From a checkpoint of a small text-conditioned image flow-matching model.
Model: arch uvit, num experts 16.
Data: trained on rendered scenes of coloured solids on a plain floor, 48750 training examples, 25.3 epochs.
Rows from block 5 of the denoiser of a small text-conditioned image flow-matching model, named by matrix and row number. Rows with one number within an expert belong to one neuron, the router's apart. Each number is 128 + 32 x the weight over its row's rms, rounded and kept within 0 to 255. All counts start at 0. Numbers have three digits each.
Before each expert's rows are labels from the 100 images, of 14976 (inputs lightly noised), where the router gives the expert most weight on average: "top examples" is what is common among them. Only what is clearly more common there than usual is listed. The data: rendered scenes of coloured solids on a plain floor. In brackets: how many of the 100, against the usual share in percent.
# router: router (model.blocks.5.mlp.router.weight, 16x128), inputs 0-63
# up: expert up (model.blocks.5.mlp.up, 16x128x128), inputs 0-63
# down: expert down (model.blocks.5.mlp.down, 16x128x128, transposed), outputs 0-63

# expert 7
top examples: count: one (94 vs 19.6)
router.7:147136131034144152083134076148087198111140116114180118162137140038148103103091182118104136129102166163100149127118088094129094139111201138062170097132118094137164111185095114129080077151150163
up.0:112154152089115127192107101062106155150139141124112103205057085180126093132128107152118140105088133134120092096160122104172093122103139131152084190107144098057078127116095193108092132138155135
down.0:164101067220167177134109169129099135165141135123096104088140152181104090135109100127155129136106161164148149188122126124076097082195175144158097098136105111150189198053140123121090100153150108
up.1:127081146169136255149113173158119142118101112103127134140150147151133133096132150101082144154177116104149108159153125138132097169113126108119109103169118103141098070056126106140128080164085133
down.1:182158073178178171163108200148084178156136105107112086139126160143074100100106138079116139134117117193132144195153122116109154124111195166070089122125117125150173170111132169128128103197139138
up.2:154139154191142173113122118067096144129144112128112078148120075226094170086200121162120138079125122127157168144133124052176101148194112091101109202114103145097134148128112119113094117149088138
down.2:107115097093163144108082165128095176133105086123095087168093122127144102142076105086188156156111151173136142195140146096073124086085205148100079124094071116087156177127124152121054126135193154
up.3:139119117122099156108174143093197182143109090108121103134142141165096178113158100134103098164142106128181159104089088201165123152099112073135100129160076134134121041168097118120102088123130138
down.3:128106119135162158189159159097173023097163143150124119122128124145145145114171198151182195115111152086160156124136146079100156096176162105140163139144123160134128116079160102118117138100132122
up.4:144128191131071137122125178076149155105147108167145124160101057222175119160177089152142153124117106070083127136118099156181126124131127121131061162110071139086139104142080201123132097114126155
down.4:175056119229178141115098152103078154126175137115120131104122130149125113128123107118220099150140136130166087191120074075065109090136127160140072131163093142136167136071156135083082115139171126
up.5:091178126147085106124124137039145154117107089164121063129055067168147130130188092080160152111091105133180110118113111087146110111165126112107090172103116134076127156116136131125101137224108067
down.5:136072105153161168149116184106111131149170130153107101125150125171133086126056052119135144164145195164117146132118143109063111034154171142181102131120124123119142179091164075167029112109189139
up.6:159086170154132166139137209112156147099129109112223117077187169160143182103148121127085138201149087067115110177092104133148100143119057105127128119184143136114125094076103088112126095121117145
down.6:122159125102073104115123152135133160189130103131121106123107107093142100173097153093085100092109095104120087083092078152147165127134130118112109119123125106130149064124146133138157132215131077
up.7:134113142099175156117139133215054181099083139105148141087150187055160123110084140136097155119109132144067108112142137151135106190125171133110188062183154129169184124167152112105137082144118162
down.7:168140124160151156138223114155199089099155158062136157087130143149163196123137145136101166132132119131113165070184133128167151168121092101100136125181159143164100082136141120120165148096063098
up.8:115138128136105141117110113050179142105119154119124118170083099154120099088155100129118129096149137139135149119162108107160128098072117133116119201126128129077051057134115154099143132119126082
down.8:165099095165126109186107146069106102157136154171111095091116123211146097160130105162130139124140183126130138162147123138111133043190189113140118166102079107146180179129154128127061117164182140
up.9:139102173167105255168100156125110129114115101128110113133139166181110166158138135134079104153166120115134116140145102171105089131101104120154103145176100123123098064082126108179134140148103089
down.9:169156085168184186153166198145098161141122138067112104100118142143059106067072092125115130105117136142184146162164121111145119142127176149080079148158103113143192156074118138129122099193067087
up.10:121125160195116255165093188101143174115117084115127110119163156215129162123156117115088106153152123079135111180113104172154093139136091078140122150155107129129142090109120114142109131142110134
down.10:120137095138111143134065162119093179145140102120142124164116082118060120123138148116120070118175141184109098137133101105118123126088142145058103112108096133114149172168100221135147099136150140
up.11:073090115126062181123129180136088120096133078098172175144157178107094102109126096156108112142191113111074114160146105104113048135144108142168158127141112070145108064079110112149162107105103078
down.11:116152075194103149147092189151086142155102118124084094128101135118113110108106149092123118103123142145156138209136113084108148131115189175074061130127104143095213182105159174144112091175192097
up.12:111088145160127162121149101116171108093095136099127160140166160116133139160145135112115201168172149117098146127092133025136127128091085115114123135121123110124085060074076100147159149135156120
down.12:218164119149163156098129152124143181111109181113110048117082104167119146105153089139109125121126144143130147153177164180175139123173200104115139168126128117127144134147170132120098126131084115
up.13:174081154170124166078146169095146095150136082068120065127174157164170156142162095094125099137183083107167134175089109137168114160146041082122087159163097077148152103136093067104156127142134112
down.13:133111133169164097110191130085080141200161093109112077122123103099122133172157153104164039095130118147149081144099141135136095138133100135163100154127130144103208103148114107122142133169096129
up.14:162120116159110218107156195131164134131096098088134110110172147162142154140162114101133117118207101085130179178087091212155132173150088073118090160180109113149148093131097075149149094154176148
down.14:134144100199132137118073136103072155155125089095139129138121103129118093142089147106184090122121112161136120163118082112125135098070117144125070136085098141098181152139138169135109114163155150
up.15:160176168156123124119148126075151155136140099174139090140096074192137130153170071128115098108090121122118132137167113153178144143136141075145078158135105128077182154161085122145066100189144135
down.15:106048099150160166144109171147069118123131068144131143154185166106122124099112133135176132187140168105120111163091147087074096066115138193163069100125114081127161146100152112123094082122200112
up.16:107122152187109247178124170143162141131095102108125119171112157158133143121128122106076112153150109130206100141165145114092110170109135126139144133121118108109073098085138147142129118171118077
down.16:204161064183192186156120203171068207164134118109103093114116144141083107106115086099129142126131115213129152195169102095134148144146163127051104142140124103161178156116126136146126107165145110
up.17:108075121129080131162092185108109130112121102075174160125163159134112152149178163098143117129180103069121167155094127175105091050185103149108117122177100062186118094095144078111163109135130148
down.17:185135063101072120133060201115108212141125124112123108116135134112131075109105158083097065117130125138139112159106070109086137138093141148089094087108095120111155154146072144147116071130201133
up.18:155085156115186166085101167175100123107112153106130163102157173104182109117087132143060162171130155135119131131120123109141122166140133176115176075139174165157154075126105145092144110095095130
down.18:194172142150138111102208082143199060109123198085125116047091098151143183119126073188145151126132119113120197075204155132173185165091096094135131144155095165153115114136112138110156126114064137
up.19:147135147156161135126170130002159111119155110135075091134127096197119112097176087131124129116129103123136182136161120077179113126143108118107084204129109114049085116120112105118094135146097093
down.19:140118089122140146150080133085126139118113102189109107148120137151129088138094084103168149159112139145114138140119161097084128057110201121163106143087061129100166147132133110141078106129219156
up.20:146094150107158158110151128214092137095115121133133111099180167046119159144135155117095159145124143123127165127111163151071137202157141112085145059149098153182158066170115109079108088121139141
down.20:185148153160169159131201118135182110097117156103127155064111122165164195099147127139133172142136142122095136126170121131189150165160094080121144145175141153134084053093132152129147160115077105
up.21:194096139147109148102162162093172103159121093078134043117184157156178143158159091076144092139177075107162142168088118157182128149163076090101073149159085084126170100141085063111144107138149099
down.21:165100150162160049119212128080099118188166106094099071095112081107112128165172128110157056084119096124148114139108102154171109137130096122149110139173126164103198102136103104129132139155104169
up.22:137114156121110128121122141104139157074131181111172099124136119122140132081098116241086121141138173145125146135167152105132093105105095140144147176122100196167072105161075156161105131103089158
down.22:073133147177128098138118128118084069176073094167077104110102079190145141179163130141136122114119109108163170131145118133167103117117128150098120173155145138128199168070137146145120100205092144

# expert 4
top examples: black object (48 vs 22.2); brown object (45 vs 22.4); dodecahedron (30 vs 12); its colour: black (26 vs 8.6)
router.4:171123133132090091135160105066167093068099113058181125063164143068143176116120178109106135160140144107131098107109167086116115115140139150108076141157104195094104118119097142129134108103059162
up.0:141097149133114123107131163138117126108127052107114113099195171068159134195138126073099154153142113083135165130108117123066152115069094168130080107145091123106161157093091138161149089155131126
down.0:154136125101120087126098096099105179164115111184079127105079117183145023179161096155137186095110133137134074062156116096086140169089147099116094181118133104142108121085129149186069153120181129
up.1:146093088190146090115131164125116093056109173099145060116140118140059177114152134146114127135161158134189155160113134141174142139190158163082134119160164171116117061175142189067134106135121153
down.1:183122100181110165113169053148171169116107167099141146088125177103134126106108120116080061120124159076108114052130152131132109117170144152172184044141121088124123136144121117130110102070088129
up.2:114131136084133108132116162142139127141097097090151132069163162072184140164138134090102133143110146121132148133082160145061082155094112166115084103111083083122148156102125081166154111131091125
down.2:144122086110091056167097119080124124194160115217060107135121123195117079193123133179147152125130184124165111092149101128103108144121183137125097153143182173137155123109158155198044141120182138
up.3:077102106106090149143155138183149184164121115108138154116139142168080121161147144180067165137123115160130088114178139153142124177143190158137146136149159112128081108126159086146121146149145128
down.3:131138159130157070109146171117118088106164172121133134113118085124157180132139158091170125144123143082145150131111161103140071157186146149107123152203149173125121070144106145061194114152070141
up.4:169157082162116157139103149186101136122118084141068148142120095169124115157097159113083053111124160153181113191115098166122128125157114134133119086102149074111106181086125107139053147126186161
down.4:150154073196099057107146088046133102121124131089135086087133097162170124129066109181155114119121131102154103127077158118128092131114139197128091125125163157170127141131182161136122102056089152
up.5:154108089128140217127133124177086137097127177110095103168151140150075098184102079139097136106128154160169134244094151116135154163139137169129156153128149125147137150142138143102115139132193156
down.5:110131138121112090098097134114149146123110111095136109187128075073228109107089104128141180108110089120140117203106123076116085113105139150103104154094057163125110126145160133117175138140103159
up.6:166167124157131133146119107105138157135094143091112132144075107111097127065174133105082146150139160202075054133111130164159100099162131080136195138128167149079065114166132142116108184119129190
down.6:103133117106125049075119113046064089123141117141137065157132097142218154126118128191106139114123098076088133131142144129102091094095092130150119199121082158200103135110135083173142143128103139
up.7:190092172111109138128163147137132141131150148127127111082203183100132138153120126179105146152133150133116178144131158110078083129126136144196130146145085125182150166100110148159139079060110113
down.7:103143129124103088147107123053113104175114102169104151112102100157200094164133086138195137090136117090152120061125122110064103080080090108062095186126058152153134136093162136189172131139120080
up.8:117125103131180169162170088132141159106079148131093163142097136136163141140151099139093154157104125189116162123137161163180072164094099121111157105150180141116074117166129149138154140060110144
down.8:105149136129162126121128120087071100165142138150099121047109114154130164143149140107132121095108182107097166161137078162138130058128103097123148155125128152109116165125165100144060142168111088
up.9:120164115109156255165144133131106179141133134154078121109107085188147091095144111134144158132065122172128127219106128171139096143161147099107128169136155142135107123170174145140109156094149167
down.9:120144103146165102081135136109117169138108134087119127137153108108184126087110093116126163082150099143074090155125156093092110158116104128100125124086088146173089152170166110192184140140080138
up.10:162132148098191114094097180105082136153104095145139118192081111121203074150107027175136130128119143138133097125110182096102123132116094096103086146079102080152123144149132118141137135118166185
down.10:113139112122054144182115177185176076126163109122157126176180175106087136140116181143106130158118116118100128125143132204125143177065155136088140103101149061162125077145173172139158115087156131
up.11:159143148137141159092151102096132125153110081125121096145105126122070169113149088097082106117139159150123064140154126118150186126163126064169121136060170142043146154139129174082147103095171158
down.11:103145117117181070149140158063110088110138138103111118119140089141205146111118118139189127117109125065123146155099152097110094119137148159100109181151060189147121189111145077176142155144103142
up.12:139102129153115184111123175192073149112128100097112129189133158132119124149097093107098133147106123117156144241148110154157147139113091144129130112115146128158096152155116132158136181161201145
down.12:130129094200118088131106149093100108104145123106148103154165097123219163065083121147124168123126101091119146161144141102136126067128153165088102146111129171110141152106171133127141093124089156
up.13:097102115163137134146151137105100096085090113103144083131104104158118131143177136086134146122146134085150140146101170163232098185150113123075125136156163127120120092152127147055123165154106203
down.13:209112059140123131107150115173157137073108139100146105086150159083134107104075138088105110126156142124076130142152191134146104164149142166140148042112121100126134151134133127125108091054136129
up.14:076124098140148126112116146109152146111131149081109103041111092133093148080185157118102123145115093124113147151064162122131031193117114167113145169140105169122099164088102079125135135146092134
down.14:142071131184143066116149111157153098122099132118114087080130120146167167180090117103168059142116151074166111113133085111104109119162135197181065065152181173114187144088107143122078106103112176
up.15:141143142152146218126106168146069098075119147133127103164095113140124146152086094164119111123118168136133120255123078141136140178148141122140141147130155148144146083149144140124114149119187172
down.15:109130147150106040110103167118105126105103117126136115144120098123181128060080119110168196078108109075103136161130126114111139116130123139076130123131082154109132154167166097171150125181085120
up.16:109066150143107123167142134124137087064087102092115096172113121115080128106115125124109110110133118088166095156118126104220111127125104144119141091145191107107119119151100163065121169135135205
down.16:150154056126161168100147116192162201082091159121137126117118157098127085099104153110094120114127144146093166129150159135106119166145113124101201083113094092138115149132104093147098112062177122
up.17:098108101172092139165140142130111145132138154088136092094168116160056146085165129174068128139149127119150107169125118144192091181210190140197136151168142147117096083122155148091091129138138119
down.17:112101102139132099116165102133192098090101178117153129151146136102194150126110134135196124144129094050110124044128173142113125178156091162083156072161085118156138144147114129130216089113097146
up.18:090161138150101128093113094114094135147087174140109125114086106158056083090148091164160097124124106168102152128142135116131163110135173091109149140115080124094153183192191195132181146074146134
down.18:122125058126133119077113152090088124160172083158104143121168105169175128094105078119136174070121182153123119130103108109100128088092138098104147131114115180170134151078168093231094166147136075
up.19:105119091116158140127089149122129132122089187139127086111126107129166108115200125136110186136111130119095176163125168117158076206134158073075162157160126108143114092140118093089115091126103159
down.19:154103088151118100179173096139120064103102177089143074110143151135105190147101148185095087165119157102103115136154189177161103145148124215164116057156179134116103146129146141092121090069096191
up.20:140120179152147178172173085133153128095142148104098174147131152130168118133150139189071112157101163175105140139102112126141070146103075154166148116185181170154098105109103150096140155101091131
down.20:132174172109154100098146147102062118172092129136107100087096084148150141158162112097135159085113133138114168143152079157158153122117069067119108184092080164106102145158128138147087147167161111
up.21:143165121132140250131142156151097159141131101117132157150138142174145129170133114128062135124139138176146127219079113161124126154055075117125133133119135113118140163129125137175133169124175072
down.21:152118078153133110083115120109143112084133143060149126190127096132190175077093089193078145101116126111077099175131146135131137109116125138104134098125121166126096163128205146161154101088107119
up.22:084153126114157255142123176164117190142151137117064134123073088162167106144129067161098099126113152144117133206102114143128109153119121112118145177155151165164116111134151122160128170145155120
down.22:145142080148139087086124106117107152109144123117133111147123107103189120059118099148122194106129121083104092139121120092106125157135114122087114110140074160144141138160157137183131124118077126

# expert 5
top examples: count: one (48 vs 19.6); its colour: grey (31 vs 8.2)
router.5:066177152127114090118111117139155098167151127171143146158127118145052131124217143115161171088126087108161118122127107169174133109115091056105175107130121133142099102115150104134198180203108120
up.0:082111095162127127123145129119081108118096077133108141166139170162096174160111116148142166089110150149209104134180107143143132138104142124119074092101166136113081165079114146159079135093111100
down.0:099151126101148064158146155100119110153138130193118125099073097161169083156159145163067120149136169081052128157203174117135093146131148056116134182182116184104158138098135086162126130176162156
up.1:095141189148124125134120127129146114146132063150108143171145108128099173171199090157094164119140131093199092145178142195164146171067059096080102152125108119163107104077124136148151149180146109
down.1:120150149104114095168144094157123144198127078134105148143112136125130121229118109146166142114097088066112109082116124170123173090076108078187073142104112146082178137095101091126082121135157160
up.2:165152098181083101117157123129167056149157141114106193120143142112130159154125136131078111151136186111149103122129070111113133175144135154108111102184131157176135106135179149143110130048175101
down.2:104153137100129035138088103107080096169111109128138113118105074129151132144140103106133117147114141059076103117132184090130132072188195114107100154129115185104168168123143140136085088152128173
up.3:049118164110148150126139160188109150165161085166162133172131144147081167129116152161140186109118110124151177223081105147195141126107122063137131195083150122116094091137136104084212116172112119
down.3:170142140124097221162143127110191150137144143140084139145105140132080097130148121190125129061116121149160147144150098180159113165066132116171163174121140102111135118119132122129123180125101135
up.4:136145095114130194165100198128105137128108112133103128107115121129180087106145153074129155127141106147103123218110109067068085133139086129140140199124109092165144163135103095181134122138103103
down.4:089134093134153129177080122103145142087132131106111108179101149180099134065134173167064151103123131142161137127202157153117151147128155175100145123154137115130057162156139145107137160112067151
up.5:104153160134125200097084163101131141164127056166077152147130144152099126162181107103059143068151094116145101152130134165133146145110135056161105203153110074086120091098137098149148141143102089
down.5:096111100083100133163133156110180126061135196101142127170151089104081073072101181135149123160142187172138135184153147094095075151176148213125197143158129161113130161101150126147176106100082153
up.6:127115079112119167100105164106106170160104105138081115109124079095167096197170097061162126156078108132085115200142121135095081153159057134092177192093143076107137115083114121179060139122147126
down.6:110138083095105162164111119082124149107162157102096128189105128131123089076140143183079176104128140188185169151148112137149150111166164152094121150126138087104088158136162141107178154128116111
up.7:133143107166118130133133158134126098176116090152092186069121125153107159178178099067123118102147175097127068131092068127108128157121132105115119136144112134115140073125171106149108082116180094
down.7:159112161181184181106146103123173118065144146077155168102150124144152188081171136165102120144128132102166101156138138095151107110102089129116131142125135099125099121168118110076157103116103119
up.8:138128128155101108120109137065185138129152119117162133149138164169128156115112099171075120177183147112144156128152145175175156038149203105129074175177159160149100119143148149125140127116091147
down.8:132161155126147089145110071037151138112136130134133141121099068122108160091135108157078135168149119147120111125198173119187148167152147165124105174109141167090066157203088166111160180125091169
up.9:126137118199113171123148189086084108127132092100105176101107138123146123141124118083066121145112162136100059169162117165073077098157093104119154166135109069094150135103130106185122092092111171
down.9:098134121118133168151131158101157139099179160144072112165118135149113076066165174144102157131126090166170185143179101143175104181091124141100168153152155112134073133115135129124178146127102153
up.10:129179120193102186102144178111123117128119063109098161090104136126140102122159105039120109122132126116115087169098115104066097160159121087114136144148104099140125122091115091155116146116133092
down.10:109135122138163179142125103083182135066163188147128140174129111139089104069148128197120142107130107144139142144154118150177131178150135134064161163154103084105057115146141133092174145107080128
up.11:133122098132134149123127166173110132087126153089135164119143132136164107081132129113074099162141160170086097168143127078034042125188088155135171132120124111159146148123123101188097102100135141
down.11:102161128153148167180111116133157142111158129147073134167126136163113106105188114140097138075148111189202128124181108176152140192114144152135118130136128092127081128168112149134144174152098114
up.12:093114171113131120124113152130112122138109105163092112153165085163109126175188089123139181106113103060165104172164139182179126138101058093090114163105112084177095105043081129149132143189179139
down.12:134117163130155090138164082144126150164102098126115161114116120151120112211139120149171120117103095083123121092116088172143135120110051066170120150117107143113169157082091099099098165147163150
up.13:092106113116142126126092106140079153144120106119100064179095126174111169163066175145139160120052138147135130133177124072120110160116127132092109124127158159098111195097109109196080125098126105
down.13:111153108083133100145182175152158080124155173158127124097089109113151107116131155124173149129122176121040162213097128125144075146173133123133179167191130193126157128109145113138144110164113146
up.14:143153170163123194111135184127115117094096048103117139111147090135114138104156119091075150087132103083135089235134156126119113109134032101090100217143141111141098061091097133139125116163146150
down.14:069116117095096145143114143131155123070163136110120101174145128121110104035153159133101124162158127188167106153160129131128103130148156194091126111128148097099058129161147166127218138106102100
up.15:130136111186113156109083099076092175145161089098177181102111159100135166100135172126078093131136137111101143125112148100113088085155193134186135158154106119087133114144119125109181137114081166
down.15:145156176151138109117152055122157105134136132133086150107089093102145176122173098118150129129135120095131073057161076116145165161080148122116110114113115147104132130197131159136166169126027096
up.16:141144093177162175091117187147102130097118104093102201072153155117151121115132135080064124117145155155114073168179126151069091119173120106125143130115107112130149128114153103189077069096138110
down.16:110154115137139186155116140115154121093175154139074142155114137145098121071167140132134167099149108185216155159156096150163132191121135142099104138115116085141065123170127134111152157136093137
up.17:149141130174078155093089156091086150097126159096104169108098107147143112160153115084108116117066126129106120159153130124038098124173136132096140176121146095077151154137161114129079124097158178
down.17:091140143126077169119143136097175079126137159124108108154098107130076137089181146128065125113101082133153193152162126114196116162163128096110145150151087088126117128179157137118156169095114117
up.18:167116120149111213072118177126121123081117095096131166111130145112133136081121135059104151094098158165107091225131132141095096141182136127099137185155137094099131101135125117152100060112102117
down.18:074126125140114154143137086132194128091139151156115149148144108124138109084119171173075126133153106149133151144159143156157110153151111148101138136116095101106000144174153178101164138101127111
up.19:117102113098119195099069163139092181118103113128137102164179101111176102174158071105116118122121121156115106218116153125102061156149051143111184182108097085161103160118099079136114132117153145
down.19:085149095128112158149057127123095152124161148135115129217108133156109110079133111161084162111136136168182117155171140130114142165108182166080121152112145132099051152185177140101146146127131130
up.20:097142153135112156116103164089114124183116051157101179163127152130111093189183119101100132087163106093193089135128118191115145145079099045152056173127100067116136104119112109147177156156121117
down.20:121105087101077122171128128120172150082131182083147121153180131081115107047109159151088116181146162149127148092124147112090090142142158206113157114153121109112128172154158118159173091084115147
up.21:069139190129084128162099165128151142182132071188112107159127104146109110163201114109172175081140108105149108152092080174163127143103084080095151154102112101148105071119117083113187163202150117
down.21:121148127131097134147125120141140154160106071155074164114130117099110090195177125112155120066119089119178140111105095156124143130076057073142099163071126083110153106106116125139136164138164110
up.22:082099098109156155162117093061092150104099135080174132083133149110125140068106186140037107168178122113093157141095113079152087079135163157173129166169150147142126109102137116098123124163067160
down.22:140119121148099089071083024111169143092135114103146118131122095100127142055139145127167113114114086108185072071143115108100168130092159169144090100101116074069063138207118192141158132065112128

# expert 14
top examples: count: one (55 vs 19.6)
router.14:103172147134138138113125111148154149086179176163146152127157148177117171066114116158058172133089156099085132127156166102192114166165173166153125115221105167114115156100152175074116144136131107
up.0:169120143103089077081093152156158107064068163040113047126095096150137130086165185123166120182136098112138153138155165089155100139138162159075139113148143141086104140122147160074167134128162133
down.0:179148123128072098106134133119171158091100156093162110146082089141123130104137172167114127141114140104120182108171183089151114118122162130086169122097078132042076096154149154096173121087079127
up.1:108125108121113182121093165138067139141116109083076098098148130118142107120121153088165119145148081152184116213117125105103097113097105133109138171074141079074132161140149124155102163123151089
down.1:198125068131144174095095175129076101111133152128107149071155134132141141073090062096129128078118111185143093164103057091125142159110129146126094113161202115133103158088147135127076102116142117
up.2:093134096102122184130112146130141184110104149095072120135132161123145171141126171176117160148113128208125102217124133158102116145058084119097118209132146117108091167082128102160098151150134030
down.2:178121095160174164115106129141116090109092170123118165062170143144148163069085131148112126150142166172149082165096085066136107193105106184156166112201184138144096144053110128085094111103104105
up.3:156144135094104199144107177031106148120147100180132116161127177115124120184090110146138173093152126094171134145136129189112141087100058127143045190127109142159148178085134085121166097122127140
down.3:144137067054065140137057187142128117115140109124146141143168150092160143070099130127042129164143158155102081140122130081124116145118182149143103128148124110128153148061129114133123088093151105
up.4:079126092107104200120123133079123192122118083117072126124124123108165118147130170131155138142110131229148100211100066139090171123079090124111083206097159103109073160082139135171073124162123077
down.4:189140091146138160113171129132118097105112172084129155057165134121129199116123140151121114150127160178166117191099113075129095156093085158130112124203153137146142160042130139068089124084075083
up.5:130138131103156187169146083059100166132139102164082149170159146192104128132106089201079145129099081127139111137171155172150139140114089121190062146176102165141140155079104149079113151104129152
down.5:080119155091089091164070125124108153185125061178124129161127117121191073166150126113132111104136108130105100067096069118057138072113112132137090145045119094115143148122141062190102110197175142
up.6:125138090141136180113073132125093146114113113093092095077130124153147111100154179094139157149132124191181136203181129129088106147075116136078115182110175127057089141130157130114098181077157053
down.6:191123089147165168110103156127077092112126175131130160081184146110165176092103101125148138120110182147181099188083069067127128169147130136133136143167206118141133132063118116090070109123121060
up.7:096156141121151188150153119060113172118123117142098173144140152185112138164080111191100154105090107108143100139160147196137132097141056129151102144197108146171163178076124135093118123090152159
down.7:104112142103086070154077121125129114169139085162135140155136127086193077157123139082112092107149139144097081063091081081078116067113110146160109139072131105118163156097132046171103137198160158
up.8:098111094113129255124104159132124186113130132113077146130150150118136182141127150150123165155109091160123111239151127106112126151076110133092103220133139137122098144100150093160097136142113048
down.8:174109106192160169113095120131085076104105149109112185056156127112147131049079089150118115155141183175125087124078090061117114206124118152155127131163178135157102130064104100122093116105099105
up.9:158100119118099255099108166147139188113131125104092105160134106105164136143164130126170151152151110169095090209103118117073140072109118098108124162116159102098063125133113085137156148120171123
down.9:166119106116151141138087099140161065105134145097132196068163134121134172059115114152081114134148150134151072128115095046159095156129149156126162140214171101138119133062116094090120151078074087
up.10:103139098127140208134107187106101160129116126091108140091142128108147134128156175123141179096124141131151084247105141129079105148103074103106129211125173120115089166114139114158075150144152080
down.10:201130083124138182131093186160111082086110145126108159094153144137143129061088067111107165152144167200145091194098121088103108188146138136121129111168151133159113148041134105120062119109098070
up.11:095154145153136120102093148179120147151148096176142160077112133136115128103153100073121158085137157096094107135116109088148113226155207132144086173144125098070131119138089133101105089143105068
down.11:146084066172116100097137126157123097091139141118160131097163141074132160090085113117181082137135099140151133120122144136076138163145120179094112075146190135158131124178150216100182085059098169
up.12:116141148131120102106102140108158111120171092142121114048125103145125170112158127094145171118098176083108109120146153103184131187161236140108075170176115116056100119123142123112094111164095108
down.12:135122085097115105127148132163163152088166160108185100179138157084104125089079163142149113121139109147108131102159173161112122153123148163081178077107137105127130107213149178115206099079118165
up.13:146140128109141178136128119087129179110123133153101174179155136164117164182125083191058173148091085116124152174157139184121101101164053092131103139181124176175156144095106166108112151087158144
down.13:070136144108089116142105083118119157173125066183106168137117133106135105192162151093144088072146123111123084078091078102093148058107094080154110137055115108092140125129145069186082128184140141
up.14:142131136116142170155140100091103172143137117171082163165154147176106147158119075208080163125089093119163122143166142199152137107132061107160065149164110161152167160089094147093114146096154149
down.14:078119153099096096145070111134112134180121070200106145128122121089156086181150143078132099104148114106105103066105082123079151076117102091158098147052138097114169137121115055174100125209170153
up.15:097128112155090170111109174118115161118106149137072113110146127118162149135152167130133165141111156146104124237111173108070135137097099130094137205134150151103069162058173120158146159116145062
down.15:188102067156138155145091155140124071116135131146116177066180131118203135080082105107125125141124150177172104168062074082113111172105131158167099136164189139154120180032136113094076126097144117
up.16:085099083113085225134124165143128162139145089146085114099153154106168119149157180098165137091122133160134090225122079139089153125127121101109100201093165113113107145159118120156135120153136091
down.16:177136076136125162116103092175133082116121149126100180080154131139160119108062084165100150106125163196092102149092116075143083194120131158168153103161157166180118173083116161095094118062073101
up.17:112132125112140164171139132107146132073128156110118126172176138146148187148097151205080152163102108102127179152151185128163125160116103150144107126202143145174118146057163136118118129080110132
down.17:067150140099101123167158035110168197149119135129115114174094112115063151191146172169115139086116126049121172106152174166131132093124109109123149143086082151121131119188163124139127102160089152
up.18:084117091150097215123128162092070167154109069109102132142123135112153131154133143122165129089120133180128102240063103136077129117132086129089130212065177122150080159093159121167090138109148118
down.18:193125066155138146125149150128112123106122157120107133085167130121124130066042089167132152148135153176149095193092142108128134142077087148140107140146139155187154182059142112097096087126134087
up.19:113139094093117075092150131175123100092119157123087100090104113124119093073132145126100141136116174120115112161113108129107122115139121093098192127141205124122098135168147140183105117157213136
down.19:170127140165115130115096147118091167155082115096145101120122156109079104141115151100094098129141130153137117096143135119111139149135132125107122124116113082071070094123114138133143153060135092
up.20:112142114146116195114110183128094178115112153138073141124142146128137165146144146135106157149109148140102131238104159133099135135133112124129136224152136164092094162089155109167105163139117044
down.20:188103064157133139097097159137103090105135168143085157048165113123172151098128100112130105142127141192142099178058064083108123173132126162145134106187181148144119180031111129127076112105134104
up.21:095118075104118176106145159131117188104130105116073146107151169095156117116139164087135145132101117166145128247096102114099146066121110080115131233102149122085106159132152116154082170160134064
down.21:189141079126128147132106094165135074090121180100134159060135122132150189062079112123092093149122152137149099177076084076134129188118116191161134108211138156128155179079143124121084121085119125
up.22:086115088134140233130129164121132160140142117110073108139158125079155095139163169122154144133131130173153116230149077106083141121093114128094090227100177114108097158117171135180119131131116058
down.22:159144085127144151105116097150102050111139171117145167085175142121126162088062087148106142149122173166157113168119093073119077191122131166126109118205144144144116169028146113108120115089078066